Weights of a small segmentation model.
Model: 13.1M parameters, 48-pixel images, encoder arch caformer, encoder norm layernorm, encoder activation silu, encoder patch size [2, 2], encoder depths [4, 7, 4], encoder widths [96, 192, 384], decoder norm groupnorm, decoder activation gelu, decoder widths [48, 96, 144, 192].
Training: batches of 64, held-out accuracy 98%.
Data: trained on rendered scenes of coloured solids on a plain floor, 97500 training examples.
Rows from block 4 of the decoder, named by matrix and row number. Rows with one number belong to one channel. Each number is 128 + 32 x the weight over its row's rms, rounded and kept within 0 to 255. All counts start at 0. Numbers have three digits each. After the name is the row's rms in percent of the matrix's.
# convs0: first 3x3 conv (decoder.decb.0.1.convs.0.weight, 144x144x3x3), inputs 54-62, a 3x3 kernel for each
# convs1: second 3x3 conv (decoder.decb.0.1.convs.1.weight, 144x144x3x3, transposed), outputs 54-62, a 3x3 kernel for each
convs0.48 096:080097171153073115212088125151102109125166123171174145136104101147135121085118109194180126164179146117122161092122098085177140104134151091147185122142127105141179091148134087130132146168179128133109177140125136139126187196147170129154116142110
convs0.49 107:153077119181110132143120156115116117114134106130177127144110126154126146169136157146140109133154150149142156127151150109165109150104136115141132098142079125116141099128092121089148107085128150161124120108116114096155165155142159154144124129142
convs0.50 097:158083020236112061180153093108124142140148142150173168101152101162146118115155110148191169135078151135090131168128147149092145111096121143108085139146114134110126146129134113129125135159143108138084157185153098157127163106104138080108072077105
convs0.51 104:179143070062141119073170157179101126106237093125124153166178150070205141135153121105109166115109122101104116105131155114138088092143157136212096135130093112078103138088120158120097112130152136123097117136113092096156151113129087125101106101107
convs0.52 097:134200182057224219110160110091128061142193117119166126140107172145145157108171130115099100113118120103133098130130114169212125108219125163199121151132104158101148113126136122109110121123113141131128108114144135129139085128102120168160069181135
convs0.53 106:104193154125160176119123141131097134187135119180149134021070140110175156208185126096132123104148116111116146124137147141172116124140113095111092089097112106172124175135156106100106159130153136123140180191192173163073148187157133091126136123107
convs0.54 098:095151101150118052152114096084067098131099083148177087110150106139140101142155104131123126154165111122141083094095122062135164106142169140117094122137157113160148082070140070131129096101099136102072148117108155157103122140139102091128133089144
convs0.55 099:145162092068122101087149150115176123142155121127158147180137151148127155175124159190120151094116177146158156091137108178151170142079073097110172083118136138162178058115114093144113107162118115150158134146128174163147165101120143123139054000163
convs0.56 099:167132119173123109117110183148101121165134122131113118117192164125166138096140105103159139179178175165142093116111144116173141093154144137127137099083135103155180149137143130158134155144136132096064106100132211138140154151180227147141154151088
convs0.57 105:117098111148157105066123082150161131191085160125178097118152119189116104118138141098092112091164116125088150169104107132185186124117100146121124127125129125119078139129125125137121064141083086161160153176118080155106107134132179110117146080142
convs0.58 099:085016188184105149210195143150185168114106145140174132189131107163161124130169101146154089148147137075083149095140135118170148127118128160162096132136135153154100166175158214241181171170155121101084134142181113079127152186105161101083167101086
convs0.59 100:108056078126082080090142127101146121161200203159156143114133096128104186170131131109118093127151159110122068085116139077144137078122109158139138116094141095086116112119139119135098156125105118125144108099147099124107105111099125138110151157098
convs0.60 101:121029162180062096213145090112126136112149132116153189162100122166125107119147168123134084100155128104111107153134099112052085133079068132109134104129089128121144154141114122146131142131164137166109086129125092083141102076121129103112123153104
convs0.61 100:153169101105107138126099159174123082172135151113130064129066149150182194156088111111159137102092099120125102138116131171144107195123150097142165143165137130072086153149112160133196109159156132147117143159091156144157103111097151085089098105100
convs0.62 096:159151128131211129134171123072155101133172131186117151140125094152118154108152130139090117090074117163094154076163126112105155105112095145133116116191143087143149119183165181217158124177136167117114108144127112082134189113157125125150119098205
convs0.63 100:076119115086193162092188149155190168165097126155083085180191123155157080116132141113142121122107110127132114163073118151114103141130134148132097150140173089120087143104131100099083121093131140124144163128106139147077097142079120061115087056109
convs0.64 095:155078155091120167192170107119108122119169088172158128047079120114129129151147128137156145134077125172139148165142169123135107170120145166111104195123122182161170079105176080100129130121104097119138134130160156178115118174145163145135128116116
convs0.65 100:102062063070041032216195116085116123247193122150130152100118122169159089145149166134131138152146152098151151176121112104119080112101144163173172100115094166134143116082107101074079158162117140118200206221150117112149085139167085115142106111150
convs0.66 098:114066137064073150126070083136150120163182118094129113061104085134134131122100110112084085094129135115142081139145119101110091105118160129110144157129158048037093154137172140165112144154174118104169108141132099080150088135151104085135135142122
convs0.67 093:186196185156142187150126170195133067116112157129141147094128167077088109063120144131133131120109093132087064134159119094126140103069162156144168158125115113140097117103121106153115137130115080140170081149084216179157169132108140118116131157164
convs0.68 095:180119096140058160096094107156128111198127153127135146088127175117152076127129134136157134151126100104154129146169118117101090103143093090094113084126141169102084117080146172147190176163150132094111076052127142106159096114139167117085114059126
convs0.69 099:109088132160090067132092057145150164172202137102177145099119152221149144121151154140101101127123106088102080213187168152128133079103150149202150093099124105099144138079101113149128099090156122134165145152157114144153137180162145173194143112169
convs0.70 107:106099124156144088159099135046047057084120095154128091145122165105163148145160168135072079122104135113145134112097118129095129120152136101164227095167161100091135099118132135164159148143144122125168131114161135120119171085111142119168133168177
convs0.71 100:101133123087169138124171115145119146185121111153135147130103171154159155111129138111126128168114130147160132108118155124130141124176104144108113129138122143089129121142166148108100147085087133132132162163118196092107050138175079127128131104141
convs0.72 102:172165158092103142114185102101082113130125114130144108130099110197184133104119130115126086114115132141136153118175114045071075144135170128105082137132157142138106145098105142144145189156151173152089058086102095088095170165160081129089099146169
convs0.73 098:131056154150118132143177129101131083149182200111126074115113167174182135127195143147123125105109147167123167044098134054144098112121164119097137147128150160213109129145098190141124128113113115120092107138108118162135107185150122142082140120085
convs0.74 102:100116142123173197122102104107127148148184097146149107145111142127116159159128136115132214117162140146125107127113119100090153126067091167156108144173094091115141100110075137104126143090117098130164120133180115168180058167152153140081105111135
convs0.75 106:178133106255219124184178097118139144103111119144143143111111122061106164017096122157149159102111116155111139124111107108104083146132109131098120133096117094121113147155141116162176144115151145179139143172132084079078115149150125123116093121099
convs0.76 093:156093117087055132123157098111152136122100146115108097065125081111152109120129099127067110106107099111153189108109171137151139088123127090113130136160145107151160137143136134104167121130139144148187172133120128101118148153120104104136110083140
convs0.77 108:173184079075143042077106099089115119085142108154108108137146170111135156108121127127163160128094141119133167138139135156187105147167118123130110160119078133083102145169088158154120148101110067097088070071071101081138118099112115103067192138158
convs0.78 101:096104105097095100145081118133098118103110146044131142148151165126204149094131159103121086134104106169112153117130057175147157136150169161090143078074124177133116142131129104139147090125107131151122143085162151155148106146075106129091069172103
convs0.79 103:083110109084110105111123130131191104109167128127152162157113086086116106152144136099103145095134137165170114112188167117107177101101146082128126128150134157110129084131143115125158134106153097102158054089142136106134168155132138210152157204169
convs0.80 100:143124108123199133106152120094131142141144157114154132064055107123124179103133157119125134120130158115083137128133150106117108132111064092127144153112187200174121151120117128143121131144138107124157190172119185167131160150090138129097131111122
convs0.81 103:135141071100123130090085169181121130172147119145127150116131154102201129145157163095117100114083110125137136140130124152191172141139112121131141069062160147150139107048123094095150150160192152105136124127128125145109167155121138077105100042066
convs0.82 104:083104117155127148156122129146115102144109139157166167158126148169152163099141169088059109082093143111118128120122090089141164110111071169131118102143145087140100058088090092105087110138112142111131130107136145125105084112110118121122076089102
convs0.83 104:166064073143084122117127169170123134146152161170138158110163119108131161112127071126103111126136154121153120132093142190152130185214144088127115096167095095112135099149092085107064078122107084098157123131143075080084158170128131184154127171127
convs0.84 097:098153165099126136086105155135146131122181122138154095191149162124196154130147096134208132167106111139104120103177179121144115117112142113148153124121151139144176108105133080069135096086157126162114118160160066090129182095125097089105127153109
convs0.85 099:152115090168092102140169152137211091085174167118184159100139095128192185135098157138170208158163161118096157121163116135139128100082060096117157102097148100055091109097087157120124137124128141187146156171136086042101087098097118079057089036091
convs0.86 100:163139133114124142143118131178129105073167183151101144117146128136140117159146107111133137147100084120134117118095111170159149138110104125175177131143118083132131143129113110129135067135102092142114149104106132109109078179123112105123151067147
convs0.87 096:122112135076076182053092112109064063165178109182153082157108068139183078118106118162131118123154148103128094120092110125139140129138136162107157112114189086136157090112117110101107178196124125114126119110095133131108159178088115160054061096117
convs0.88 102:141177160115105113231155169146110150145153109113149179137127153171165136143098135115138148137180133195194158119143101088092106141128116108180142095151141183161145079090106170158136118130074157162160159129131083156113105132179163110114103136095
convs0.89 096:136154166104099136134092110128126122168130092141105176096101106136123103100128134180149129126088105159140120100099052114085074079141107147112090145139074125152151095116066133100075137167103165192130192200140175106150147134139073110113072099088
convs0.90 108:149103132209205180154174141109080109158125118141144159113094142133098116090113138096101105124155188108138160105116161093086140101094100142129150140109124072093139064119106104162132096123178114098100165099091105091194045079127069161161073110151
convs0.91 101:118126143167188122108087101132153106141143122151164120094138108166222159106173152102144193129111104116113104083166152130154146128150150118115127113093101119163108113130149144093121168138100172199187127151151091093163116094121116091124135141093
convs0.92 099:132085129096126150130189150134191134087198096133130095149131123125127131153142161134120113140106133180151144138139085146094104111130091121113127102143077158142085084111161177205218148196139132132127129174126121071067104114109128071097117079133
convs0.93 108:155104143168124199174153103157079153123125126124155154170102124157114131151135139108182126069158114109113147110160110113127159126151092191128125119148112130105097129095098123102133150144117124093166177164141154145085087110144101146133147149131
convs0.94 094:108150165169164139155199192158171112072081146140136103087102118193142148152129160105123103131087110152129157090129157069149111106161140163141138182164180151057146117092034134134095105116097132148106108156116076127084124137155090089135073094125
convs0.95 099:116113114109108142102120127111131137111157136127164122093223138170149139126103132153167147169082128130123114150147114074075155164140145096056162127126146132165117118109122141092118135109121070136099143128151094146109085155097040087136093138129
convs0.96 097:112114184101122145113078075131161141048111115130136145080159134093153151090058080094122161086081135129127106109141083179149098141135088101127160120092101124128114146089124091111129138120135104108128115125198127148172157131116135140155107133114
convs0.97 094:074138131124116087131097118116146113157155142144126164105090067101110077155106079118167136103179137144123122105117113106137138137090140078115154133116127151126168115075116115109127112128091109108134140156191166181154180159169128137098157137069
convs0.98 093:140089132123103104151160190141142149166124097175157131174100131167051097118090063135166148129084099103074122076166141107102122120091081150160110128095112139138103107106088125110159142170118089117073083158133083130199154140108069131112135138099
convs0.99 102:134128126153147117107136104157151072101122071111141135086074055119134147095122115151120136094144160119134118142126118096084140123074111110072189142174087191104085102134128133107108100092148099103132137180118115051076070111096127094137125095070
convs0.100 109:051074145150123135106123109138129098123202119143182126138113114141191123154177139100123124148115163114122152104123074150127098149141149102173100132104107125102117110106121125134111154138137153134098153147113144141139151115094147103138122183122
convs0.101 102:206201179163064080133071108174136127147128126145133136071085153108137140158106116128150180134133119082125153108094118146070069129103119150164141135134134139135133116080105156103120143147168148108121114108128133113126080099121128127117103088108
convs0.102 100:161129121101113096091085074117157079180122128134139088087132116167121133121141100167197142138113122124115114126106155178170107132180160170084101046093122170190157162147171152118121108074171119109085116136163183147158124112174091120135187137104
convs0.103 101:079094097029048098086093087169129146109159131109148107118123139150130157131159135141127155107080115112079112157156131123121142172127126079129100073124048131114082120185075130112114117136146129095091136166066119096074116101122092113135111173177
convs0.104 096:150199141175174027181176075133129144153146125155118112122088151169169183137166134139134107099081106099084072143167167157132099094092049170140156147189114108168113149169184145107163170115129087099130122142129104113089160157178134135124110123105
convs0.105 095:123148113107115110160122098111148153183112102135095122131196148132170136120182084113089086086126085170104137131089147150099146132116104155156110139165131137164157132186072143135106139073090113105092121149169087152160144119112082165113119119119
convs0.106 100:093251163109206106101113113110077117170133187138130124130131143158161120064112103145148145116173143119112129144097075094105084111136079150151137102080117146120092101112124085137107115099088182085118141128125119081108092171155093119130111161129
convs0.107 097:109076096160079062172168135184162137116222156150160135137139115136147124151151132122144158110105130157131118136059063108156106108110090153178113146139131156127142150168160094149143127129127134183112166125166131124121146116102120100115100104136
convs0.108 094:082108131089124174110133151131108131137109068172174129112128121119128140147166184143154133131099137115145140136083146173158147141154139181156103097062104106094130131151117090150132038133115107107113128180187192197188165167122191164153175151094
convs0.109 095:166184191181157196153130164145146103137178190168164136131156164130161195106135157120108109095126140115173148105159157129111154125131140137142081136147122133111112116127120154158140174146133148156120109123129071097086081113123145104105094116120
convs0.110 096:080101108120110147093074115144080107128092091140122083088096133129137100060097102096131149153149128161153109110078109159135148121159212140168106151152170104117094152164141136153131176113121082148144141158173101163136148107081124050058153162158
convs0.111 099:153110103118097084147122101086144121112128207108116166098177128128122129128104131160161058114134072142120061098116178129156119142137132147145129149115127113150123130111117147111099136142149136089119080102110117176122123101115140168150103163136
convs0.112 105:117124136088110136132106112133212143137100126136117116113068066078029107104176137120104109096122144147141136142102098125179123092129150144170098103034104144087071136107089158153186171168135122146104115102158125162229135124101157125098139119130
convs0.113 102:182129106124133139095110243105083123123125133160182163166127146116119095141159119136093105111145133176109177147151149168114131149125146114099169143102141084083132092086132128090127107121130127154121102082126119098149097117093109160108116176089
convs0.114 099:166152153180183100202072109085138149163147153165154146127124175106167135120158144110130116189129151087115118122094081118094086094088152172119151130125185122126139155179154138134126181125118131096169167100077125167081092091119131152118133103106
convs0.115 098:143216196177171156156130156177121114162162148202162142161135168138138186154140160111131160130134150095130125120100131121143163107104133173131149134070087134090093147135092148109099114081126156147104147132078109130130094113118097104195095194134
convs0.116 098:174173142169189112108102061131097112110135083112112115143159173174172163137128131140115119128133110135145134126112132139109147142215219137134121101102103168140091094099074154107097127114126121149129158164147125148129092099055144157139161130119
convs0.117 102:120127113176077077106057114113096102152115142147130105103124166216094167152095119111086077101184194140117125102127127120173141120089091102120158114140109100136115124148118091114076110146134138119102119133098105184141106115141067173156097116164
convs0.118 106:157130123155150153105161101156150124119146117135182137133115132118143136103134120153167114184142136115122089112119103135149108146184085124103119144118127149098086150165124133163112158119119125164138120217117158181154156115139143092117108080102
convs0.119 099:102180172136143153175226151066104082110176144121108138112126085136091149147157145130115114080094112129108122111175170130126088129147099181124193160133099118159136149085119115154143137118154094138154138102165108167169118116161076140156145127066
convs0.120 098:110130147091075103158132173136094168119154104166156176120179135169161088149157130103112060149174110133135119100137104134137110144118097159138186089130137105093155119128130094114171142187143139145097150184145128137192126159136139109167104124136
convs0.121 099:121185104201223152142206077075143066098118146161146145110124121105139165035102145138124082142135175128115129114161121145133090118148142121138152159140140068074136116154107158158114159139109095140147134121175137061113127086158060117164115193160
convs0.122 104:137093123112122147183167133131153099096123121109158168134145140079141196117183139137153097147135090130131134157167088165085087161164117102191082135167124112102117175168070172115142173171160165142173129161131172132094129148134101168108118162145
convs0.123 098:226255126172196102141097134130101149153178129129097125117085158089168133065129147109116154104095151118131122175135142109121105112084105113177106092132146135144124140104103174138148149169159149164192132165175143087095119079133075156114098145109
convs0.124 100:221219137146168110112122128130141064163176169128140092142170161132170156073138124109078141141081172118089133168143131137139140128148114065111164057052117085122146120141163118101093142130158133086127099094134076113116082131098113097077110135141
convs0.125 098:112122139115111142155133086151123105110111051158142105101087093121100145109105102144134185165189166107101145170191184124129153126157187172111151126119090180200185144135102172118067152143098122105116168154126099089111149132085083120138123138104
convs0.126 100:090124126153122119129175153124085107136152112227125161117119106089119067122159103086096077140143141148104092113077169191089096145170114110104149129145138123158129108073099158094110170178108126067092133055116100127120084157108088084173115117092
convs1.48 086:091098102118081092151114141156093105159100130134132117194168160165142127132182123137107095126091134076080078150104111136111130168151137114185114111121101058078166110086111108067141156138132132177161140170180105128187148127173158148184111042131
convs1.49 101:080198119125171139164170111160113148192121163179118173106128107138133111111203071114158046137060128091118142097122116103079137133119132160136139161127158148110147088152128083138160154195150133093142141130139111145090179157076140166098115090139
convs1.50 077:119196255095102148102068124137153155162122162129174170122116110083085134124115100109169118088127119078131134106117117129119137094079100109097128099108139138175135108143118182174139161165136089093201126126196139164159100168132095145168128185164
convs1.51 107:157079094157124167120172181133137122122070151098165133087127137096183213103138121118147093072145157099147118161129133119108135150161132084085110122127143131131126143148127157148093124145095067128186128172149149154163131131141137168181153121129
convs1.52 085:097111089132085142118122134188164201125109130096032078177164141130169115117140136108151134132128158143090092167083142150069115096082143162113054139079139103058121121127179099133096101126123202179090151112134090140122129172132136139115192112154
convs1.53 116:107142138081121141101096129094107138131131123146117123133123100132144129161145164093155173154148150151148172103134182059122161098169117160133080167072104144111156096145153117132161094122140099143099040104109123147121082099131084095126112104138
convs1.54 086:166157110148198135133114161152106147128142165134143132124061125152076084149118175158120193102083132161192078151145200099134130080137190155124106144123092165093123179168126137145127222184168125067130118067112120103100086140144122182159190146132
convs1.55 099:098174156117135089130108099101092097093095079137127091116126107139085090129153124129122088141099130083156103145148181126118123125162106123139091157131131144125077133153108098119148102104134091104094159158136129087126148071098189122064144162077
convs1.56 100:142094082152130129141189181121134161120125163103105121127133144096128123142124086086144124134153151126133104112167139110106112099076080201164113126054126123102137133116151108067120096111116145152130191178111149099106137156200128125171107096149
convs1.57 110:150164149168131139123137099079153111139171157078107133198142180162161139110107116144168118094085128155159163167166115139146073146131107137152127116136104146169122072065096153130172188216149119056088113117120103145188146119124129123096139154128
convs1.58 099:076115087092113099127136086127097081176153123138123105109121133120152123125113103135160113150135115104061052128147102083091118129103102180148141167142148133192122100110097099053108061096102180158143114068150141128159073098079138154122144093110
convs1.59 096:136160206209174209169169145115092147124144138147116163133162192137136141091125136180154152180114128132122155193152166153125150155161135109106147091123145132147164133109086180116137179148157140145158127115135119118135161105085082079165112165165
convs1.60 105:126130114122128087111079098152148133156150143101096143140145120141131137134175084179104104143114130087118149119163124153116159118136170154166116208158127167082084084160144129100132076087095084143142141107131131094130109088142130094136128117154
convs1.61 085:117155117134120139156112145190128158139106056179116124105130153138177180129193089203096124139132131143111120136061090168116168110140151168189165103087150151053162101140169113106113136099150075132142127121151197187119114117106077100178147112173
convs1.62 082:119163134112180146068144116111128110154093102127079133109149082124154129118130136087138139077110129126151178145128163123145171172133191063136187078112157145135130111126127127121115099095130106109155109136076114141088138154106149103100115157138
convs1.63 120:131142073180192112148132102134088117122056113131144130133129120142130135160116125074100103155076117126124178106207155183168169169161099147018108116090120163145089137122126165118136103105130151175110114105121165172113114154153098064175132142141
convs1.64 086:163095141128145191118179161193160158137115118143111130092133194123148158174134112121120084111148141109136148156172130133153092172109140153096135130137117101106071111129130175148148100092141187149101116122144108134122097179193125120133074116103
convs1.65 112:087158134128102061120079073139193180146135091094110103114113080178161093113108085136111142121099088133133196127106163149174140125169115166098115136122089119129127164126108118162153180162167116115145153154148122148118058051153149119174119148133
convs1.66 087:142126160066116143157158103130114103133107123120091124135146154088130114122152193123104092054108113181136188122149135138137117102096075147182152098102076161193169119160144124111167083085088124172142131134101135148129157188078200196125129114146
convs1.67 087:145145131156046135086114141107030120127099096166111078122143139128131137114196157175099170147215142166180181128160121121152147139137149203152115194141056036079044160137131126138161144133180150226215149152131127112128184063096133115122218142119
convs1.68 078:122157144139128104140143079145066131114098057122118150127144128143112146169123144132104130147135088145116122104104104091166168122150137185106090144139134116147120131150124069129062128161114134156139163163176039134123171095132148123095103183159
convs1.69 112:142177180154118109118097101132156133061077145156155150102147152176189098173119073187112112120101149138122132133122113128129122116109106117103148189147125117063133147132070146088127178177156087132140142150161120121118117073087085088139084059087
convs1.70 119:109125022117130090137177155175118129148121149138125135105077086151140103070105121129163154114100121103132137151146096139126089178119147132128122067087146079128106128107107154111117117123162124119148094078147060079105146149112120148119088154130
convs1.71 105:112179155116174146085168153118107141124106119096151131153121154143156123098094088175180140104135090152160132156154153143069106146102118146141068144110127159130167137095108143147189163166187134070106114099097129129132097111079052044063110133129
convs1.72 104:126123123162135142158134126104110162138088184130109168110105095082116087106112121161137136183153137172129155100121126123141160111118118136084115159139179106108164089095118073073126041077085113169118108130127158161169089109140100100129080158194
convs1.73 094:158150119108117138116085144136108142088138159148171204129096134125099126082103153113153084137158076148160090155161102122193176082198180142107126006115119112141128119145138104108115105117149136147150177150128129092110054153158151104132196122163
convs1.74 111:136146134098144149112135118115095119092095127158172112105128102110179132149113094116170169121128148133161156146163085137146158185121081157132183121105156097060101074097160150147125132163079150151109087120121098127146092135164075177243062126153
convs1.75 127:113148142085173172109095162083090095109105127093086105150119112108183207081099158138170109138126118114093116125123100144154149141151133104144133140152112158175126113083113184176135164176139167195232058091121161147130121174113124157117156158153
convs1.76 062:116183120087128105109123064139108140177170129152165184216160102184143146146161179038073114129125070075127092160126119174156161146163142139121098089085080112152145152150150130151108114074067150114147113114184094111124097113103077070070123080067
convs1.77 143:112065115074100078091126070146145163181181132146109115085119100157178139081114158149175102134075065146099083111130128121121117154114124182120166127119155182189162117161127132159123203209160157144092134146105147181166112119158141156110110130102
convs1.78 110:184153083147142114142149112116090131140099138122108176099085099159152147102087098120115119127077124146127141116120116122059094140104150135127151126115128113122167143095112126093134172139176102114103137088094101085066127092146116118211111098124
convs1.79 107:090142142134170170145119155142124092150100130144066039149165096191175124158159045114138111088095147076114147119091099112136100135127145191180131135146152166098149116092123098126098143136170114155133147195132099150148079071077082040075114045080
convs1.80 116:123064139152118135168134079151125092146076133150089133114128148135188143145197114140149136178152121164150119092106104090171124098173114113105140106069129064047143104113119086054085101108132081102121166166126135138152068129156058086128055114125
convs1.81 101:169121127155077109166158121110141134155133210091134160138100108155139111137112109048083150107137159140148105140154127089152124093105127186185113110144097115101130133126119125083180065077080141130149143180158116114104149110132147136116178133087
convs1.82 092:168126101160165118166160177201146147176160158127140129069108146108128161153137164073121089069076113133139132122141101086100097126120109140114111075123136088101116151057151171152132190175141113090118140153183140097142126145149158189148169151116
convs1.83 106:098099135119199171116171140084128138084082121113118100162115132119126147166162152109095090134150137130160183151132110175179099158166112150157131144129126168153137129108106141158119207220124181128134131104100136078131129121097141129088104131134
convs1.84 093:142153132148121124130121144096122094160124158139144134138081143084107094110078107115144119104114142130105103139090150134192154092123160105162084128070073124103103149146149154171169100109115118130143120101149179148085074117127083111193115097110
convs1.85 085:097131126141135128149141133112062133081050169180140191129165146047118106128136081100145089159077100103129063118128177111122145155143113124160138108132140138112124116101127113118108142168138168166147125105087095090068121103115130112130112150157
convs1.86 104:142153080090185112158171142142154145090112164114137085159117114195147170171059116109097101138125109129144174098155098114135057168180127108126087092125086083138108117148139106103139116133138138144129131159124138138118118148130139172161160139129
convs1.87 079:132132103105173156088055131124121136164094136138116097156139095123133175160106161128102093122098085088040082127155120214113144174190151177155155145183111187191133102073126134117155154194221107110095167138121156107174144115126137054101141056081
convs1.88 087:134109187186140208132133116144151148141131140157140093083125117106148109056117079174145177127141120094097105107147097125161154114116111078089099128092173118098167131146125129111114187205187145040075083092129144164134126147152118152125089085157
convs1.89 098:093098131110117167079154141079074058164149099142184146164183151172161149165185150137156147207160151199111116118096156162105104156153167124106089159145117159162133082114149160139112195106112110079116110100121148135145125122121110120134090092110
convs1.90 127:177199123126220185106194157174178143179155169150123169119092124132115129106122115156185144167176102146088027163172162150112214166136204162108144143108133103162132088147152104137168149157161118127119135163107155189160095106088105082085142113160
convs1.91 090:132097114118116179127114174136152107113138175130098140092100127112128120139155127116091064149128122113152143108074082131105133091056129154125132138156134152124151121123083149148090112136178104108102182191185150174169085112164110134185109092183
convs1.92 107:082122087147104092137106092166106086178100120150084117106137151115111109105130103127087129162071145116098120142114116134130120160144091158094200158168175151104131154086110097075088074087148144121166115129142128125117179098131134132156122173142
convs1.93 112:121166195130153157109129084118134113155088104127093092105105076105107088111111118203193118136142118140133136147107091099152113072053129167168144172099120123077086191153140137108134115106167100078093088089127149147115102072139144088148148123213
convs1.94 082:129135119149145139088082149153108131155123163118080136100151163091146174124096141148110134087138119098114132150146118155151120172185157055168111055091100134138135142116160107108151110127134183145195177164192115153207176135125058139171081108161
convs1.95 097:113148145129120133133096131093115109109106098105094107132078087180132149112108132185161174107113176100131131113101110137117115140070102128173140111170150077093177120161153102110140162170140104107100128103108125117106188159141178175203167152153
convs1.96 091:075080108107084115124153130140114128106129095089059082091124149131136167125073130138113098089137083087122121148122106126090097105085129133171163103144107105141142143151144122135155149194107094099109094143158134144149116143118080110104128095055
convs1.97 084:111134122097100135103100136119103141136102165094085128153173157175085149138098116135106109097104099084082165134173162136143166128088109095131136098120138197208103212183168159155177175179156140112103110113092187167147124138124123109151165080125
convs1.98 080:113117172183142197107147140120130100095176142082089110157135124148137116114165132144128107098111194106133182155164134178157127122100146138111095128121117129073068130069074109102122164155193088064111127124147156173186081156106124100134095116125
convs1.99 093:212119137163137133155145118117096093179189090224126174143156152093146143115142114112170152135138126121136142090084120118108116097144103165147085144096156104192146181099116142105122127147194095121102118128160132157171091133128200172152149116110
convs1.100 136:142166142056133202131139167140131140126059063172108099078096113094072148095131124136144133142141127120102125147135103138103154131136097174103136120148123138109107169168130128154109162178148121093098195129142150121126151138087224171161157138129
convs1.101 113:087076135030079136043094113112137118062089126063101116095102146124109124111196181142106088161145156126196198099147137087185158093134073116108078099078086124128092122115169124138147087071117130151121179166132175166141143134115087114144128167113
convs1.102 099:119105154145176209122185172184103178138125127190126167139143122116114104098082095117111132177172121148133110135087164119162146099134114138143113138132127146198184125130144169140135122120115143159164052115099115212162086045074131153174096148157
convs1.103 093:119131205156147209165147173161167145147101150148062085092084110095139068073159095131110114163161112074119131114137091177158058145101080204152086219160157177189170152149129109156170170127188101137086105119105123145135169098132170095100097129175
convs1.104 110:149098093177082131154074098069122114122183137136133134155139155077089149115157167144111108125051082113117126153117181164111184098165154172135164152137134126122100081101088094108101114066136117119074128133132107147169147136141157112132144086149
convs1.105 076:101154173088111113096128137104080113155074098151080094142075132116105146109105165114115126087140143130165151143108127057065132060107136192200166137114108111083074142127124146189126163148143115068136113120156126109134178147114169190143125178151
convs1.106 098:092146101163221123202250141117122152148104058167072060126105173142088142151130098106153136173181100182118080108125142191162174175146145162205178146156179119143144155141153162138100168140169159154114110116135086138145123125113125190083147125093
convs1.107 116:149151122155086135124134157095078087130094134085127125117173141149118175168141097114087161160144173078140116130103120159125142140148143082190124126146181143149116082146084120133090076085117108124207162125138188141121127100130117152138128134098
convs1.108 097:112130125099137181084110162105122082137133136155170154147115129104124188115121155120086082144149123100103135162130103106158083173181130117146118181171143174146109138161170169214166169126178102165162102160182128145144115139117033082078093052173
convs1.109 085:177182133122138128108109112126132147006025126092071138160156125160098064070105126130124107120151131174160145154095108103161130091108140123122121137127169188165142105119120106107078150150158185155128171182156131113143108132120102116132125141153
convs1.110 090:195165132128106153137140135145118129142128171131148157115144098164169112189181158120093159094103077157127145086111110114100107186168162176146097132131124151142157112127112082102137113105103123110166109147133113134122086048144141114141136132148
convs1.111 087:125084076149109068102139086100121120104107161106092148135160118122147112146178137124113115156124100143120134164126141112154198102125153156143150104074086076093156098077153116055120081153130163183147214193200164135137162190151129099136209139182
convs1.112 122:119165171100097116129114123172167166091094120097082131192143092143142125138137107105143158085129137117149149052140157058142134114168164106053126120181154158127139113082139095106110179153154038056098075131108142174158098084139124104137105085119
convs1.113 102:137159136131144133154136068109130116128109148137144136109087087091111132069094120118174139168149119136147130135170065134154109125150119184183162135141178056074139136132174100182197138199181170140142082106147068136162083096123117150155130178182
convs1.114 116:116109120187153174226240187142129103143115149145141144177115162138134144119129102170129132166144150142114141133136169165229116172143111114108149069172136131155178081120116119087144149114128116102130129122157083174135119180121144148048106099077
convs1.115 111:130182108117072080071076136100067118123084075114101095100180125106094083071109119155104120114137146122127100122114109090085128111164161157170123204206144173126115162185150169182145096157136166146160194147123124081091120081113112119131163125124
convs1.116 108:116113115150160125103118088127135126114090112124087114128165116145140081104097105162120100136101114107104100121123142108158128119111155158124172123111164127173224055061117110095131118102151139185127132171110175132145092126127080093094109108177
convs1.117 106:080046045106073152115164175170179127128118117119126125140131144083152113146144104153100122098112125140138125133159157072142152150170142116094079109075082112081106159187123177184150200216171108052121151079079140118121225162164147142126111149134
convs1.118 114:129089152120103190104107126116101167181165101154075089199128125165176124112059088135120152147112130151129136116097148150100132124100116158148093159147104175139178105138108176142104146182177144104115143044146131095105162107148108049100161080146
convs1.119 092:153143152133087141133141116106090132102098147177159190135145102179220087102191145189104159152132162120102144161131123137115142128153146091123174090097111110119102103117118137079116147134091090102160083088208123135186084140172105167120137142125
convs1.120 075:077118153072125147147155141102086077108122088148150066120079117162126117130109117123078136134089122171177162189175140169167130200121140131206128070117099095119093125117112131113170145155162095113124129118102134100100134124130126138097204109124
convs1.121 105:122135148083165107104148159106085104134067062112101138121114118098143144106124152136157122165129135178095154094138158128142130152129145143112141132124073091150098150107133128073095116154128119194142100114084128122109089083104212157101205150151
convs1.122 101:127065208118140122155111111153131150109110115126083072079075096076085141071064156090125136113100098147103094156120106144119072113118058176174145164104127139068138150135115116140070175168162103100051075073079134159114154095167175209178105175110
convs1.123 098:079080096092207133061146121147148161090150113128137108181211080189134157149120179073119116186167118102145151072146071113132106130117124094086167053119188145120101098090126164137089149119137127154170095126140105097079088215205134163160123135120
convs1.124 081:134127132123123141100139117166158113157092116178110088159112106178148158141097207122105112071116093202169149105148080093155112146097123152173158191191193145146158128150149118142154072099106108121114112158115098169132108135148112162092124086136
convs1.125 101:117126097158144098159146134167116115161128122154138124175163111145184111111169188094111135078103102097112092127105145137140145086086138082132100096140135108135137156153185167074089148082084183163185154151166177156122141163067185210158135172122
convs1.126 096:110137185118154177108138129124133087143179140079169094141167157123174163165015147112130089154189088164128092132083147146123098166129134146147119099128132104113119160104086194152116176235168130111152136089122088106091125130107078171110165182121